Rows from block 12 of the image encoder of a small image captioner, named by matrix and row number. Each number is 128 + 32 x the weight over its row's rms, rounded and kept within 0 to 255. All counts start at 0.
After each channel's rows are labels from the 100 images, of 14976, where the channel reaches its highest value: "strongest on" is what is common among them. Only what is clearly more common there than usual is listed. The data: scattered letters and digits in many colours. In brackets: how many of the 100.
# r30: branch 2 reduce pointwise conv (encoder.blocks.12.r3.0.weight, 108x288x1x1), inputs 216-287

r30.106 [ 97 134 133 156 134 155 107 122 102 121 113 125 129 123 115 124 110 144 114  95 126 124  96 130 145 138 127 152 124 128 130 114 117 121 141 122  97  81 152 129 100 150 124 120 115 169 113 123 124 130 142  83  89 114 130 130 133 103 144 142 120 146 139 122  75 148  96 115  91 121 109 144]
strongest on: pink (64); count: six (54); the character J (33); the character 1 (26)

r30.74 [104 123 140 135 126 151 146 141 147 123 115 140 120 132 138 148 135 167 125 116 139 110 115 123 140 130 147 126 141 153 149  96 124 123 124 136 148 132  92  73 149  85 100  89 134 116 152  71  84  96  88 121  97 137  73 125  89 160  90 175  59  59  64 152 144  98 114 113 116  99 120  73]
strongest on: count: one (77); the character 4 (27); largest: 4 (27)

r30.2 [118 114 148 113 136 108 148 159 136 158 127 141 129 119 133 141 121 148 125 134 135 145 111 126 143 127 155 141 138 110 148 124 120 115 123 116 151 144  67 118 150  72  78 105 139 136 137  92 110  86  79 125 136 133  89 125 111 144  58 154  94  61 103 122 147  94 143 113 130  85 110 105]
strongest on: count: one (54); the character O (46); largest: O (44); blue (41)

r30.7 [ 98 102 134  92 136 132 110 132 117 127 152 119 106  95 109  82 101 118 126 133 136 102  80 114  95 143 107 148 104 127  95 150 147 111 123 134 106 129 211 154 117 188 188 177 140 101 144 169 142 177 170 138 123 104 184 143 192 121 178 100 173 179 180 150 111 207 128 145 143 193 168 152]
strongest on: count: six (91); red (67); the character C (31); the character G (31)

r30.62 [140 141 135 116 125 130 124 146 140 139 127 157 109 121 148 121 131 132 116 117 122 108 111 112 133 148 134 152 125 138 158 122 135 145 121 129 132 165 109  87 146 122  76  85 158 101 163  80  97 118  91 141 104 106  71 131 106 172  78 148  66  75  87 121 181 105 138 108 122 120  99  84]
strongest on: count: one (87)

r30.50 [118 101 106  92 144 109 101 119 112 127 118 116 109 119 105 105 130 137 117 102 144 133 111 110  91 132  99 131 107 112  80 135 141 118  95 116 141 129 183 174 101 170 169 182 119  99 109 166 158 144 203 117 131 124 162 141 176 128 181 125 206 170 178 125  80 174 120 129 130 167 142 201]
strongest on: count: six (94); yellow (42); the character S (25)

r30.66 [137  98 116 120 115 138 117 135 133 113 123 134 128 104  94 119 125 124 148 118 114 104 120 117 106 124  92 126 105 140  90 134 149 141 134 113 120  98 199 161 123 194 163 142 125 110 122 152 153 191 147 126 135 109 152 129 156 113 181 149 171 174 158 130 101 177 139 135 142 184 159 126]
strongest on: count: six (82); red (71); the character C (48); largest: C (41)

r30.4 [119 146 152 131 159 143 123 152 153 138 106 129 144 116 113 118 127 129 113 136 150 125 116 112 141 130 129 158 135 118 172 107 109 131 108 129 111 129  70  54 134  77  70 101 142 110 153  81  81  61  94 146 119 119  93 128  69 173  69 183  89  88  88 153 162  69  90 109 111  78 108  80]
strongest on: count: one (97); the character 4 (28); largest: 4 (28)

r30.89 [125 123 110 113 135  97 108 128 109 130 139 105  84 123  91  92 120 128 131 136 118 133 127 137 126 134 109 118 122  98 112 121 140  94 107 136 133 103 190 158 112 180 150 183 107 120 102 183 159 144 192 108 137 144 171 158 190 122 186 125 185 167 178 144  95 171 133 120 129 161 149 179]
strongest on: count: six (96); teal (65); the character 8 (25)

r30.67 [134 133 111  85 130 106 120 129 102 145 137 120  84 116 109 122 121 137 115 126 143 124  97 104  94 124 100 119 112 125 116 149 115 103  91 130 125 118 194 166 119 181 168 155 105 114 121 143 169 171 174  93 139 128 168 128 174 107 195 128 192 197 199 142  76 182 119 125 141 205 147 170]
strongest on: count: six (91); green (72); teal (71); pink (48)

r30.1 [137 123 138 127 144 116 144 152 141 144 115 155 144 105 119 126 116 156 146 130 148 130 106 111 130 127 160 141 136 120 166 113 128 118 103 152 140 162  91  79 155 114  71 108 145 124 154  67 110  86  65 131 132 121 100 130  80 136  66 151  58  63  69 123 173 108 125 112 140 105 107  71]
strongest on: count: one (80); the character 4 (29); largest: 4 (29)

r30.103 [131 103 142  97 131 153 115 140 139 126 151 148 128  90 119 119 120 140 149 112 132 135 110 116  94 120 107 131 112 131 108 145 145 118 104 121 142 130 175 148 121 183 162 140 145 145 134 149 162 170 144 145 140 130 162 117 161 143 196 159 155 174 177 154 106 171 146 136 134 205 177 154]
strongest on: count: six (86); the character C (43); largest: C (35); the character G (33)

r30.105 [121 131 150 147 123 167 125 119 128 122 114 139 163 140 156 158  97 129 100 130 121  93  92 105 141 136 114 119 148 115 114  71  97 145 162 134 153 101 113 112  90 130 118 130 119 184 130 132 131  94 142 108 107 159 126 125 126 103 134 176 115 134 130 148  92 128  97 135 111 104 107 121]
strongest on: pink (88)

r30.81 [120 112 129 111 130 139 153 158 134 133 139 144 141 130 136 155 134 150 153 112 152 144 109 107 136 135 138 151 120 139 146 146 148 131 133 140 144 167  84  75 134  85  75  97 145  98 174  72 119  90  89 155 138 118  82 153  77 144  57 179  76  58  93 151 195 103 113 126 145  87 127  87]
strongest on: count: one (78)

r30.35 [147 134 144 125 141 108 143 138 145 164 122 152 129 142 131 112 115 127 130 110 158 128 129 106 152 116 136 143 108  98 139 138 134 127 128 118 118 156  91  97 128  78  83 114 160 108 171  74 121 114  58 152 131 131  90 132 110 173  70 164  83  87  83 142 185  85 124 132 127  71 132 103]
strongest on: count: one (82); the character L (25); largest: L (25)

r30.71 [149 123 140 129 100 122 102 119 107 136 134 146 135 136 130 158 134 143 106 117 123 123  93 107 148 131 138 154 159 119 114 118 106 124 127 125 142 144 157 144 116 162 147 170 137 158 117 160 157 129 159  91 113 129 153 129 146 132 156 165 150 161 144 139 100 137 151 123 115 138 110 172]
strongest on: count: six (74); pink (69); orange (44); the character 3 (28)